python train.py --model="image embedding model" --dataset="made-up waving flags" --train_examples=195000 --image_size=24 --crop_scale_min=0.8 --horizontal_flip=false --translate=0.06 --targets=["layout"] --num_classes=15 --embedding_dim=64 --arch="gmlp" --norm="rmsnorm" --mlp_ratio=4 --layer_scale_init=0.1 --patch_size=[2, 2] --layers=8 --width=384 --am_softmax_margin=0.2 --am_softmax_scale=16 --residual_init="scaled_by_depth" --optimizer="adamw" --lr=0.0015 --beta1=0.9 --beta2=0.999 --eps=1e-08 --steps=21400 --batch_size=128 --epochs=14.0 --lr_schedule="cosine" --final_lr_fraction=0.05 --warmup_steps=640 --weight_decay=0.2
Rows from block 4 of a small image embedding model, named by matrix and row number. Rows with one number belong to one neuron. Each number is 128 + 24 x the weight over its row's rms, rounded and kept within 0 to 255. All counts start at 0. Numbers have three digits each.
After each neuron's rows are labels from the 100 images, of 14976, where the neuron reaches its largest size: "top examples" is what is common among them. Only what is clearly more common there than usual is listed. The data: made-up waving flags. In brackets: how many of the 100, against the usual share in percent.
# u: gMLP up (value half) (model.blocks.4.mixer.u.weight, 768x384), inputs 128-255
# v: gMLP up (gate half) (model.blocks.4.mixer.v.weight, 768x384), inputs 128-255
# out: gMLP down (model.blocks.4.mixer.out.weight, 384x768, transposed), outputs 128-255

u.711:136127151122161127142118180154098120095144128132125118083093168156157145135109142061162161134174138145117086158121130153148152149081171141208119097162114126136126123121144144104155139116144170187127129132116125118137100083148108145118144154156169100134130130125136179106184112088105149110125109163148110126163145161140127137147120157113091137128142162115094125113120165109148121169167
v.711:102097136131120132105120121112140138125165112129129136123111103125108122067075105127108115125120120087145122089138137107130090152142127107106118128134097092133153141118118123115101139130136126173067114149134114137101139132110163086149127169105124093168109139128125109123126130166142102133111144119115141140127128125070115099147086158100166147129194145141129100107141126127134128130119
out.711:108175161181175122128131123139105093115143139094096101159096100134125111146131174108153108147141107156120136131102121165157122151102119141161106098174153101124124123144159135116127163106149181140113124111103134086113131152113152107121095166166138140126105136127154134175117143080150136076131118142091107124112117125149178134123120139087145088141144135134103109151127164175139098168101
top examples: yellow (60 vs 22.2)

u.522:100127141109145127127136173090135125113154134090177123111079134120111142123105144082122136127133123128158113146151121097120113154125129126148088161109083097148146110152121095079122122098153131155080132140114127116134109125102132132105139165177149102142097122160137159142131128150107140111124137105100133129148146142092093118133115146089096143120165156164125130106094133115178150120150
v.522:105124106130120123160123146126119134129121151116131133113081083129102141130141126109115132134093137137154098187102124096091114128139102121089092158112136119141163100137134096110082129108112122138152122130146109121178132117090126202108131149135142099126125154129112138168161146114113111137100127164118121123131149106124088124121139163093128144117121136148132095154123147101158124128138
out.522:146146098155162100084143165144088108084154091094148132137088137104142115118134131149158110160162126058142106138135120161131132130160137123128163151087116151134100117106113143159171103120124143112128163102098153160139110121153101152077142137120184176145131107129130153086122119121091164106139110121122112100122098119133102146129130081154104100172138118140133165076129110114148138153144
top examples: many stripes (31 vs 6.3)

u.363:132127099124157136136095133122123125093159111112145098143114172158149130143106102072150138114165113117108174151147165071117136160097155159139130125127103143136153112156141108132081111140155149168113107122143108104137122116078126135064151157169127101164095111117143135132169129122124140136124116145108112121153139185110144105077111180124081129099145145125122125122118131110118127143162
v.363:139146111101138118193116137101127119107094127148153128142087164138142087161132115109122110096147153128124104170133132085086113116130158152137149145168131135120125121116094092108072141149112127126155090144144091104166129160080123169117130140162137094124120132121119112126148122118098119123128151182093143144119104146133144142149111165132114170144124102123143076176128155122115123115170
out.363:133111120115101137134121145128110148164118146141096113137083114123111092117110150158093153124094139124139120102100084113092098127153138120143131097155119141101175123109102138142129190110153091153118123124116133141092141153112126123158116140120131144175159160145177135123129109091107082092141107107121129122145126149151144113143064109114131103154120096131108110131174150113160136164130
top examples: white (67 vs 22.5); two vertical bands (51 vs 6.5)

u.503:088136123150145148110119146107130159119136145118126137118117157122146156135088115099127132161138079146139136134119119119139129137086160165119111149187135139183122134170105133110127176091170143166110168119116141143129069120137144131099137178144122096148128116156135129127158137120127157105106117137139118135116129159104122083120101127049110079141168173166109130158107200129147148161158
v.503:129156064125139128133113145083114121147114103138157145121105144122127101155168123123114129112109114105120138141118159073095118104118127132117151155143156112129109101115117114143076142146125128138160105138131124115169134164093142184120140163158112109105096138147104079127112105140082139119108134204106160113104133132153145155142153169123107166145126128120138077123128135108104121129158
out.503:138135028120137139135121126120114097120140139133111087137117111133126112078108121139156125126165130073113123126130132088134152128159147132134116169142145130163134145083008121139169100126148129118111134140166150131144151131105142092132095084111114082173114157135156136138143119122109132132132059113129102137073119109135171103142135124139112120122146076145113132104126163153139141128126
top examples: yellow (50 vs 22.2); blue (48 vs 22.3)

u.202:105136131135150136129137173106126161139131142089147137106063109151110150101101132112125148139125125145146122102144121152085120130113125115142095157150119120164144103153114084105157157081140106155121140129120133113130095144156131164127127141152149108139136129150149122126151152140081127118106141132182180148123145153113106107148100161097125144122175168143154109132091172104180145114143
v.202:118139121132115141171159134098108129138093147073145136112039121124097132097110102142109122139120112123127142140164102098099106151138106151150117163126129133149118063138104091114114114103127099135120121133146115149152127163104143163115135130126142090157141122125092102180130147164112106122096137153107115112111117104145099125138136173116153137137124124149164087176110141094169123150120
out.202:171128124144155121184090108145158072130146114099163169078196119115124109136146183141133119117123089124115188145102179147099132161099160125128137117145129125123130084165152147094167095075154147135125103100126113108111143117106121117134091142150158096103130127157151133152136120108132101154155156108140109135092135164175158132108145151158150146118109124097121122115078128143107126146129
top examples: red (71 vs 22.7)

u.452:093137135166152150104144131125151153127132115151125123148088146127133142121143134108132132120103149111142122122134124116097146144115124130129108143106111102173173138154104066113103172120139091111133104150112102137145121152120090156125081146121132061140116116142106101113116124151086109093089076179143135112121110134122112114141136148076141124146147147166148104095106139120137133124144
v.452:079145112162135121163130156096119148126145169146146165104132167183117120149133149109120136150133142150157114149127138102100104131133138090172095171158125129145133112133121115145110139108117111154167141115144110136169133164100122173136117138123138121132102169143124087155128160158066133156108163193116156141100118115129135110178143212089128171101171145114134106134099158131127107092152
out.452:106133091097149147112180122131123124120168177125087117135101072124101108169071093148127122118145141097119135092116109137110130114161150114198114129143138124107118115150131130144124118128087138143087098141095109138123116147138107110128128157153164157169114105127143127124133198129123137094124122125119184131150113146125124128176120102100131110159099112118130146134129168141143144167118
top examples: red (47 vs 22.7); three vertical bands (27 vs 6.7)

u.699:086130101123156146158129165123117167094137149132150129135104140176117127099115096078135137101120114117162150127163150139124120145108139144121098200140096108181147114160096088108149138108158120151141111117113106098152111113141113153109102160154134079149099133148115170129105144104115118116112145168152106120148146103114122130131146160081124163103144164152128120108077153113142155134167
v.699:099178087137125131174124138121127123118120155145131121137073121139135134156125124119113157123130099126120136168125143121117126127126125139151111181133119121137161107153130097100104133112089126131165129131140127122200112128110125177141133151141158088133110115122123141147087133135075122134110152204111126104118129130124091131132161164074122149122130150153127080149126164113147122134156
out.699:152130062125115132052116115147097106153168110125140131116050138163109096114134140155111139120134133120130109165114118118087103142162119107114130144142131142134112139110052076127143128140126080136127140122110123157102106151109128139102084156096130088166108142150136150093137117115092114109110101164135139139168104100168193122125112099133118109147139107141113106085138166107117111146126
top examples: teal (49 vs 23.2)

u.210:112126129091123123124130129115180118140137135114131146099110119104108141117153105130113115143120082098153137113162096115107109121139104131127077140087165126164162132139105073090124106089121117148117152117140114128110090153099126175146113144123156121154125155155146117120093113154082138134115147129111126107118146092113072127125117142127126131113147175145124117136116121087187146108130
v.210:121156108135159147130141139119139127113160133145114107151107123116135106118111145111106129151151131162126098147127092089130145149091154118154090130149139121201136106166147132116102131072129162137152172100124159111130069120090165127033109159110158150155136131156163190122125123103126160127095102151136110130116159142110123112094134118112124093123120183164088155133137152164169174115136
out.210:125130158156112113172098147123124120131099075135146141122155108102093138159154148147103138139110139153130131101086153167164123160127112132114120158098139138149144112155192150098127177114162152110103152156124104153124114129187145134127119160128154076096137126143096137149136109117173078147161199115109121110138174143109111121126137125144170102128158128106102132139134127124122155111134
top examples: many stripes (58 vs 6.3)

u.568:136122106158130130114176133106106140109134137128138135135092137108152189125126114115118150175138121148144128140126071127119119122113139116144145162120145131165136084121115087122134160068150142138129145116125148158139084154123106175112126164130179117140162123175142114126174135123080141119085102155130150132136151155127112110119105136103138119169164134159129105109145148106201136151163
v.568:126130093137189127174095147150136110116142152130156140114102136121108096181158168091158129117113079144152109141119155079128156168147103122150132096118107138123126135156121122124076141140133106126152130121130123088151124114067118125095113128148111128150088146121130137152117144128121142111115150220111113122150117119139143127119131161117105174114119139150113136127121138160102124114142
out.568:136109091110110158137109141111081152177153099128148139109116114147105147119133121126152122136117100117139074107123147107100171126128116130088141154115120160159096128102094146112144102164090133120121139115149116117148107150148159140123160122120138144133121127116117129080124186127138116150151091116090165109118138114114186086135125097138142146134133174144108119061142133109140109092128
top examples: red (59 vs 22.7)

u.506:109123164135131146162140104173124152117098180145065141126125086122123142174118146158146131136098135151150134141144096133126127116135158146123140128162110152111114150149122141103131159093117125114140160129095125148142105133135120105119127153077092126102169146132123134139155166133159117085115110109156123115129096158149102120089137104092160142107163117164160120202162209157138114163088
v.506:173139119098141103080145124139143120135129061137125128171176139089133100061127123149125126119135152104118112133111127132107157121107123120127151116115112089136112051137139151192128109152130133114118111111150141114112149119129113117145095119136148159136114084120163131089133121157129131154146104083145120099123160109136186131134123131161099117173127113076116160067145058078097154128115
out.506:138132099136135150088135133116079131123135129121156118128132142137118113111179109142135125154146102139116111140139164147122116128106108102075125142113187113108129150103143127123137102132093134115122151121137136138165122130110129129136131095127075121125118150120144123105162140140168143154113136124119140123129111106112153141136166139112124136092139125131136158117135126124095100103129
top examples: teal (85 vs 23.2); two horizontal bands (46 vs 6.9); triangle at the hoist (29 vs 6.4)

u.51:126134146089141115114129127116109107111146102116112132112145167104137205116117113104110161130158092095100140131182106107103123134104108148129133138110127104170154096122159116136139103105126163154112140102118135116126100149110123156120147163112139119119154127137129136098143130153149120132124108122097123116110190167127104117130139129124107138127190179110131179097123146116153134121130
v.51:136169133078142101124131106135118115095154086132091105115146121088123190160110124116137162143131093114109154097163103125129145137121098150151136131091127133167142091146143104094139087104143136142143140079122138108136121121119108163131143175118160126121122116127144132087129126133077117158112133164113128106138182161116117129118149164123107141133176158134138179111145159099149129140110
out.51:106108142142072127132080125107089115136159125116164153136201149129152174124104147108111128152158140103080175147123147118135132149108156144121098133120124136113131099144210172106143085095211140146109149151145091149055143135149129125106131198090171133091152164128119148127133052135148156185149184119147096148120112176117151133103111124129141119080103092115122177127134115103147116170122
top examples: many stripes (81 vs 6.3); teal (49 vs 23.2)

u.722:081140139096126097112145162112161151127118158100125137121103134137098151138099146100095122089110092133168138133157130130105084155116111151169064149083093099145163138176115105096131125100126132150098111120133109119127134144132137134135133130113140083157120136125127146154080129136105110108111166124131139129107153119100090173126128152115169160113142161155144138127086121096145135121116
v.722:103161101127115116174138137126129130116112149143153119127103122131111125167159118130105131121117124125114054161140136100110120112134114130135112179119092107139140118137114083118085119133129107119169128114139115115173132132099124199098137144135138118102119110138122131106128131099071131141120126182127134110119142105151114139122148185113158174137121117137136091159111145116121126129143
out.722:119126047108158141062156125134107107138169154121117117086116149144125104155125113137110127122185115096155101152153126131088122086119164093138131119160122127131080123138052123142114108117103105111147108124098112174141127141114087110110110111088121138151151120129138146105119160130124132135134102137109119119122105136112174125147134088122128132141135118140107160117138192120159124164138
top examples: yellow (66 vs 22.2)

u.284:139082135137149146148134121123144144157139167113143112108084138136102064103124157106142101134074120136151130132129131121131121111149172094129090127112104145122110124128107130089107112098140077131108166130113149091115082144111142146102108110135113148127132171140139114156104102131099159118149145104127146164159107084116111125084080141137104144110131153126123113137134093089185180066116
v.284:112161108076161148152123106147111082105146136160105080148120129121134127106122101095138160133161102108098159128181142083129149117066141171142124158135122130141135079171125116119103101109169147132167158100120148092152093102095139138086130132113160138127100089111154158093148135136119124160124146147105099091135175154103123126144164162129119119093132176120122158133102146109149156134137
out.284:141149117129136121118114117115107129144117095135126162135129113127091173168123089104133127139123075115139142109127151143155145130131134133147109155107114147124112113168153146181124104120116121116162148145124141135136137147182144163109112134137143097124089104128147121110154133135084134166138170131109133107144088149158070117151173122161158148115155126108100157155108138119146153092157
top examples: many stripes (54 vs 6.3)

u.28:091126128090151125144125153120101118112105149098135112117085116147109126119108150086131110099105136130163128100142139141097131153131110138133095165119130111186157103127110087093122131105122127139117104147118105112127147113130119146128117166139135057143099137121095167186127156117110096098089154164164121153138136119101091176155109138064133163139124149155140127145104169133137151124136
v.28:090139064119139136174109134117123120115125170128122104128100129144099104107139116130118125109114105104125138123126135087127128124116094119129113166142124109132126105120095080129091092112137121117181130097121128124183125128091140184089119152135128112152090124129118165143120129146095113139130131223126102114131153089126111137144140183117138125100120155128122146144118140129133129115133
out.28:134150049092155117105141134140148091168213135088144133152110139147153100123116136141129110116187146162132146148109136130126133138133169124131142113142113147128105117121100106136125104135105110109140110130130121128117129145121121124106145134082151062179130095108169134128115134118062143118127123137119151141138100119158143104153126077153135136138140116126107120061124132159140155127101
top examples: teal (53 vs 23.2)

u.757:105158158145168152122146172118146122106149108132120120151098115124151158112145126088142133104140124128151145148113129133132124141124132128137109146161125094173165107163130110124144151100127113155098109145097106112130111132140109103096108160142142073163112119149124133125145125129141112104102102150167163143150149164117130125103118132085117120161154149141122124120105164104152166151156
v.757:140137091115138106160118130107083080123131153137153118127104131124141127107102149114136173140130123133094140140128109085110139136092146152141133151145182124119099076135128109121065117093144163111172135109121144113166115135089133167083151148150122119113124114138113097130138126160115137119079127182119119107119153142152134134130160177141112128119112144133114132156145148123134134134160
out.757:110102079129183111110144136138091128116198080132118111153112110127137112134101133110125122103128124117136086114148148132134126119136106112152149107116122161105128151110116153192138101122095151132121127139106101137101136159117129097128138170133189111182120094120151137111108161107112112088144132124130155116158084108126148114124141110172116115149121106124106168090131168120136137159130
top examples: green (51 vs 22.5)

u.99:121139098101131124121081109135158138153088144134135140133094104130087098100149136148121093114076124134157107085124147101114105109165109125103101139108159123138125115112103090116126120131122101106135142126136134105142125135131123168161095124126065144144105180128134109162077129146076129103119144139087142158134109084111080153158123133117124151104130144150159095157134102115153194077100
v.99:120127108132144132138098126125160159151090109116130138136078097135100090128134130143128091116079122137170142108120151129125104104148112109104110147084121144160151135150095073105128136149100088099138142129143128112147120140142119154114092126154102140145094146115126122171089154151094121125093163149131119146130103091099087153144130110126123139137090130195157085153114109093153176089102
out.99:130141128151088154176110110133155159155109126124114132148157099126101124108141095144127141142104107128133161120079167127129127114146127132131129156100100153144121132157130123156130121120127060126102104177148129139103123136134120183132121127108096043160122168137182114154110120144085117123145182098104080127161117106113100120140137133122135127119147136117088110179099077126151165080123
top examples: many stripes (78 vs 6.3); orange (47 vs 22.7)

u.255:077095128146121139155130096148116118118123180123095112131077130132141136128107134138132166169122155161126140116130103124122121146146120115145144120127156157147125119146113109107132160078108149129108172125101133136126114135126140123138138140092090109120145154125121143143120152149127110114094126123135121126126092146124110112112138122064180125112153117188138108162157220190159114140126
v.255:089128109138117164154125099164109116115144169112076112110075094132135130130097134130141168159125146142143108133116104115135139148128111100158169134143125155127170128122112118068101135080110139130126159120097133108132101132107112107140146143086105099130147153136133143130142131124116128109108101158115097123135128149118116125146133120080177143122131133188126136148154214177164132153128
out.255:104149154145142139088139128124132163139151143125116143129104146127114091108113104114153167123125124180125141103130075131118150119128133141145135133113088119181153106156125132107105176157153099117139126121118129091132125161139101125114151150138112129122133178143153140147132099087149130098105136120138122104157139109139182088150086126120156130123129104143122130124145140111150178128133
top examples: black (94 vs 22.7); emblem: no emblem (78 vs 47.7)

u.579:089157138115133126123104142120161141146115123066117170123098130164098140167140141116100122090113142133160162154131156137108105111126149172137101118181142111165162161154132119062146163124123096162091114141112092118127144128129138117128128135131124072122084167125138123167113121095105115073144149124139135166105122149082115109115099131103120121101156173151156121156090159135126158095120
v.579:141123102119127096158154154120138100134117130114180160120073165125121133154115167101127150137111121159113136166128138123104136132132134097130105131098121097115119088158096110129113150129138138173146140118139145123146122137104125189118120127164132104126118137141122100132102137164081164137121120176119144142114128095143142148131130180142104182143119141124131074143071129113132116116180
out.579:111122100160158116163106143107110102125114100140147103092146146115160152129126101155137110123160152105118136154118125133140135116154148139126141118136096114116124055177141129133086112122141116125144107171130126141144100121187157173088165129116137098114113130088133152095116070085096144129145155104139105115102149142148129115144113108118153138140142120089099136070117108080154123149127
top examples: green (63 vs 22.5); plain field (40 vs 6.6)

u.341:082143123153147137110131156130161138121124132151132135139091147137118145118143126097123130126100147108169155108159129127136126150122115143155092152115108114192171145160097069121139178121168111143103107144122093141128106152140109150113106147144115043162117111139132118126109116139111113112072105155140144119125112130120103125115140124066152109113156139180137100112094145079143129117131
v.341:099096129139121137171141149105128116127127183150154105118097170163114118151154137097116131132135174130116137152116170113085098122134128143122114125133167097153128125105138111102100129122097114149168127109125127115173128137099142191113146108146120112136101121112134124132140146135088113137109153170107133142102109101132111155131140189120121150108145130142121120163103155146128122102166
out.341:116104101114142142126185135124090127099165159110096105126170103122139131140051116111103112135158164080103127118146126136113138138173134115174129138160110137126111124139072156164098071116084129123108123133140118141127135144104095075147129128166159130183115114133159130133131172122152147161121107143129115129152084132144147130105147095138124135154130101130119158124109104135140184175124
top examples: white (45 vs 22.5)

u.605:110122115135148131102133126124168186114159122090157162118139126129123155125095124129133124123126071119168137102130124085133147156161121135142125143093099102177161136156147113113130132108155109145095132126126088131116116131100131139069117166157124114118140116166132162133102115138136147113108120126096121104141155123112115087087142144103090090110170140124123159134135152102137113131159
v.605:128145095130107117147140160120110096133135113121144121115074162099155154135151152115109130150137142155151124177141151093131128163110119119108125116130124111159135098100133075154096129126099144096123135132146116131154125154088095177109130154144159111139083107137122100139146135162106137129121128153116153124115131128148140160099134164116120151139135121121125096122117127109149120131177
out.605:131137138132164146151158158126128122111131098153132119092105151127151166131160148139101100101124145123143117159158172123144119153130146123122148146191143122129119120152141096162171145095109134147150142146149143127127137145147107152144108104127140120134171130183159149102097140080086142137103163134152118100113127136126151118156176093101167118121138148123117080170083120153122129156142
top examples: white (52 vs 22.5)

u.32:124124162121154141102147150129142148115103113129131116155120102137111090085082112118140096089109150134171085172113144150113130132137155117165128132134098091166136147139083131078127162126115140161102105145147129118120121102129135112117088159137110091208126144137169162153126140100112124091112122133147119165152094113080128123127105105102116118150172125136116091162102164110124176119126
v.32:137099110118092110157127170091128077134136131089144154078101116138105126157137152139087123128118115150162112140118127092099101148142105106132134105106139107153165144085126099111086126116100113102090133106106116100118114156095149131129154164119134116164154161140129127130142122148121153088091150124114144139103141096126117130132097147129136170146141110144144116179136166160123133147141
out.32:143089109167041134122154125127173163167169128153144151101113129102103145145133106146153132096078112103130117141124116124123128133156102128138112118078129126156109162123088083148146096159093076111126091149129118129128169126090175143145106131135113097131125149134078122108099138169097115195131115134159129153104122116132108152117119086105120131135149087152136105076110112160090068142152
top examples: black (81 vs 22.7); three vertical bands (64 vs 6.7)

u.436:127105139140161126168135167131139112122163126151125135086052162157099135087098114095131131138120118113131139103130135183148143165110097124191135106104099131146159113149118093094184125141126123149139134111072137090125092134175121130122122123160127101127122162117132162130103115122111147095134123152184107125143175115127123103102148122125096135123133157163122128106109132136154140127112
v.436:112161076130119146135133120102132148148106148145136136149124109109130109137158100124093135135111132135095115107123146081074119077115144123112106142142159131127132078130125097158080104128114110153162135118153128163186122158081134179095140114137117122108101125125115110110138127130095118150146103164131155118100115120121131137135149178135144130115126150114148098132098111106130110109124
out.436:132126118150179121131096127132106122041158103162153142126163127132185196143115134140119078146175114089114150116149124095136132143121110128170118131111130154124131147119145133158138112116176174149124136147145101145151125100137142125142124131150175117126107108139115109159136092141103106171130119110105099133124103152111084127110115154084134184126125094152162153105120134118137118138106
top examples: green (52 vs 22.5)

u.413:098123126147147119138130191105166172109130123122132149110090127113117129099103140120125104106119083119193125127127120121154122133136104135125141147111082088171126147149120121109148151120149119174102103130094098115128113118125149113107120188153099072129122143173101139130120145114157123086087115135100125120134144100115112099110126090081149117136145137166109150129133158124122146128157
v.413:125155103143168111169120132120144132150135143191129141125093172134129102160171141087139111120104139144129135124114158099090128138111128115154120099142145140131131132156140097116079127125124088140177130129115131100187119173089139180113136119139118132155119115126139070124113102151062137112115101198112160106125136116168132120128159198130119119112139135124142117151112142111121127113159
out.413:132109052145114143154169127148131113117179163097118139136109124117128113098147119111139108075150130068105104158139173115129100119112107105129131171165118108124143183113044127158169107120093138145104117142157132132128124123115086100160170102111108148145126119112134139126109150100106149154112095122124135102094111114141150107108164106125146125139138150143135092117077160180126110140116
top examples: white (62 vs 22.5)

u.417:146160144126159158138130185117143116123113071157128156126097134122132111116110145099142099104154171130144093153094149128080137131079151146150119113182097109159150107116116111123105146149104093158166091157115089115141105135112109158131107166164161076154111161135118133143139126103092123084150127167125155130135137148117156119148122147133087120152118129122111094116119132088130147132172
v.417:116144090135138114158128136087126145146119114118140168135087152097115121134118091111099130121103118087153094111149120096071104137111128155152146187157081122139122119169070059117105120125149131113146111115147109144168123168103126172110137159146118086119141125122097074105126144154089123128122101177117156123092131097130127170113143168119128129144124132143163118149139146112134112160151
out.417:137128071109131148175083106155099158089126134113168080113143103134150123095133131125127138202121094063074129133138116113148152085109101160118133165132120135113078136121119100177126127105152116116130131101167142191122128155133108149132137198135107135137126164162147101101132081085125128128121155117144075139117122153110092148107134159115119106105082045136127120144112149120169143147103
top examples: teal (51 vs 23.2)

u.425:105132142100156095117125136130125114067134142103150114158088117134099128140099132089149126123118102116143148138145147131130137136121124152122089159096123090175131133130099104095127151109117165138102156104147149112138107076127153152098110168150129114179096124130163180157137138100080134116091120160161121163169151104090085111127113160089098142150153182146128124139097141116145148092148
v.425:106134084132112146174100131134147091126136140156138135119059133140124141151128162111112160161106158132124163123130166126110125086144122147111124148159163125142156132128112104124118123113129103136169138118119131130152134136125106173134133141129098106130094114125130133141129118159095116134093143172108097113110111127123129139138146168100125169089147135160153102174117179156129109099161
out.425:175144116151096153114189158128143108153187151124149156096109150114133101137104122118147156119153140128141097097133119127122123144136107116164117111101116134137119095170126123144176136122099112158128113145134172115115096100090114134147103075086160065158140097127175114128132123136089094144135123173164163118118138122110143115161120109131106112196091177122151146013134115114157119144119
top examples: white (52 vs 22.5); black (46 vs 22.7)

u.489:125125142146091148139115173148138110103150110161133155099108132131131164139125128118130126160140142143173121156118122102191151123132126105154122140118105140163159136114145156143137151110127152184110145148112114126130107097103100146157138162126143133115137146169165182143144115099096154111125097133063079119145146140144127077183122144094107141130181141143080130099143162125156144146142
v.489:129126107141123115156128158111150084126166102159138147135101108113139142141114162141119136155138101141159114189124114119147140165123127082158119155130084097140109131178153138143114134112129157128162145113090129120159102136106146151074140169127153130132129128177139138107120123147109161097132093206135152083124162111145126085040182131102127147124141132138088155118139144156137121162180
out.489:171097128055103141070142140121143141129111123127144102159084136132171079130155125116161138119131152142158076155112158093139146134114148128112139085156100113128111168122123147106166146169088114137117135101108120139145127110092139118144144084114085109138145100148122138103120158136145116102135114095106141128083124091139158128133134140112134097132115158123104087130086124133113118138129
top examples: white (45 vs 22.5); many stripes (26 vs 6.3)

u.535:131173120084176141132102143103130102101082094098111125123058119160126116100109124109134126097120122115147139114140132127111108146143119127141129126136097099158106097116110119104118148125104124139125130142102129111137111111128167139126110155152128069101095140110081126178104127128091130079104131153121114142151142142126068178150117077097096144157093156168127084139130136097170173107136
v.535:123158128074094148155127140102126057134125119119174137171135146137141152155111132115122110132160168130117136131090160148160123096103138128111111158147160106162130069087116120131140138142079117114130125140163125135156123118121140165114125144153199093147101125103117114132157122150115130159130140155116105146135128148126122176133077146126104137142119147119140116129116124130128130119161
out.535:107105110191104127160142124118134117139184154152197121123184121095151113115132133123073146101129152125124099113128139122121123145166126139108121129090126137101114085124160094085158118148159106153143122136137128109123117141115092138140079125116145063156119114106132118114100127133160126165124165077132145100182151103145182125099105098096125143135125154091087154063151116107122115134141
top examples: teal (48 vs 23.2)

u.96:096169106142131151124137203115128159099137123140126138124097119151132170158088117102118127107145115129151117155121131120143132141088147136151106164152100093192161115138121112098141151098127134175135116129108109112140119106117129140125107185143128068162123141139130180133114136080074110098104125195116095139150156156101108112135120162081132121154162163146125144129102174122139163143162
v.96:104144102109141122189129156127138110142110164136134118075050114151100111153158130098130130136109098109164110148153125105110115126171095114140085179122079124127143127142112107089089130111140116119168136128122103118176119118101114182105136123135126114141126154122123137152113153118086125129109157179125150110129133109144092128127142182113132167102122135164124107165080159120151131078135
out.96:133150035103161158121076111144067121116157119130165115089072103134102095170137158130116127120101097087067137133137131161145111148134142119138142160141150112115104112097115094145150150131150093104149100124110147164136106150124123167135112202131162122110085130166110123171110076092068125112121123116127148135136149129140151127105128092120127104121087089124118127101134184132132105127118
top examples: teal (50 vs 23.2)

u.192:137137128101184137157145163121118172116125128118128127114076142112136108125105100082161140115120103118155101113133134143119121123121153136166116132131112113124126114155125095068127121111110105119131139141116136088142102137133119170123109139164146107118145117114124096146094151138087120118125113158144171147159142138141099124150123148122084155164128140136158086120113146091170161097167
v.192:122170085108124122152136143104145140122117103060139129137079108122099107169135146121108117106122117118154121150122111099088109123139107107098116179137132107128139106139080104091112141099083142123116127109133131080139110125104137141139125137145128076142106146151121133163125161119082134096097150180120126119115139098115119128124145167139138146164110132148132108153117108113152171144145
out.192:158119141138153121136123129159143099105154129126133149119108133132146142173150154128113104119138104091112097164177146148113111122128099136139116108117121101108141170121129114116108144120156183120112124154107153140124102140118142104105133142074171151151148124150139109112141122124160138114107113113135123135137114119170182156123124120073145117132163147146104172106138191141100114156126
top examples: yellow (68 vs 22.2); orange (54 vs 22.7)

u.327:090170098088143149154129109126107078144126117132120104132129177154122126073137101125128142140145085110124186141118153137143119102106089154132103126117150115146116064116142130139154103137133105160143126116165131106148141126146146140137102128097113128126054115096139104121095126154087084186139167151135142118129148110119132148123156155104138120091102171110135154050122077104140149067108
v.327:090138116101133144111125122148128092155139100156101136137136154129124143084161129139122117143134130148124139130154185143106109140131108117134118105100117111154120065107161137164141124154116110139161138132157128144154131123134126142126110132081144150141062127100154128140131131149116117169146167150158149131113137130136136137118116118085154133105101173111146172042145089123117122097096
out.327:134124154101151101124160128112164136119144166121122114134146157084139149131098137146127138087109109144155124086162093159122184152125131124159156072107073147138124128151121140112144123129127111122121105140095133118133115145122106138145129090142096103145110124125133103138141128135107122135140109141138128127151140110159119116142082111130097138150136122092112116088119110141118125120117
top examples: teal (100 vs 23.2); two horizontal bands (59 vs 6.9)

u.740:096157164142133142117114130091102147127093140108141120151132135142118125152093106148108163127118123117134165116134131118102129121095141160118086170160142126171160111155101110081135177104164104124123143114136136128117128135136124132106098132158109104130099102130140109138151141118081113114106134149139119141105104164079118173161129134095119116122148144176164108159068182140139187112128
v.740:079160083143144124168131138122126114131130159139132119145095128114126115146119125105126164135142091133122130157146145119098131151104153152184103160168100131150139085166125120119115131108134140158165128144132112135201110123116143178122146145141132093157120089126140124143124139108089128143107126193149142116109110137129120110149170193082119128110161144136107075153094185104145115138162
out.740:141094064115125130099111130143114125108158123140081096123099107147106105119101114143120104114119108099105080100121085140143123137131111117152149130154138155116112143130034095142157091169084154146123164145136063166135110125124116119105137155160139135157123098098138123142152163125139138118116084120146145117114095094141167140129102084128088105123148099135128156124158163129122127140157
top examples: white (79 vs 22.5); many stripes (25 vs 6.3)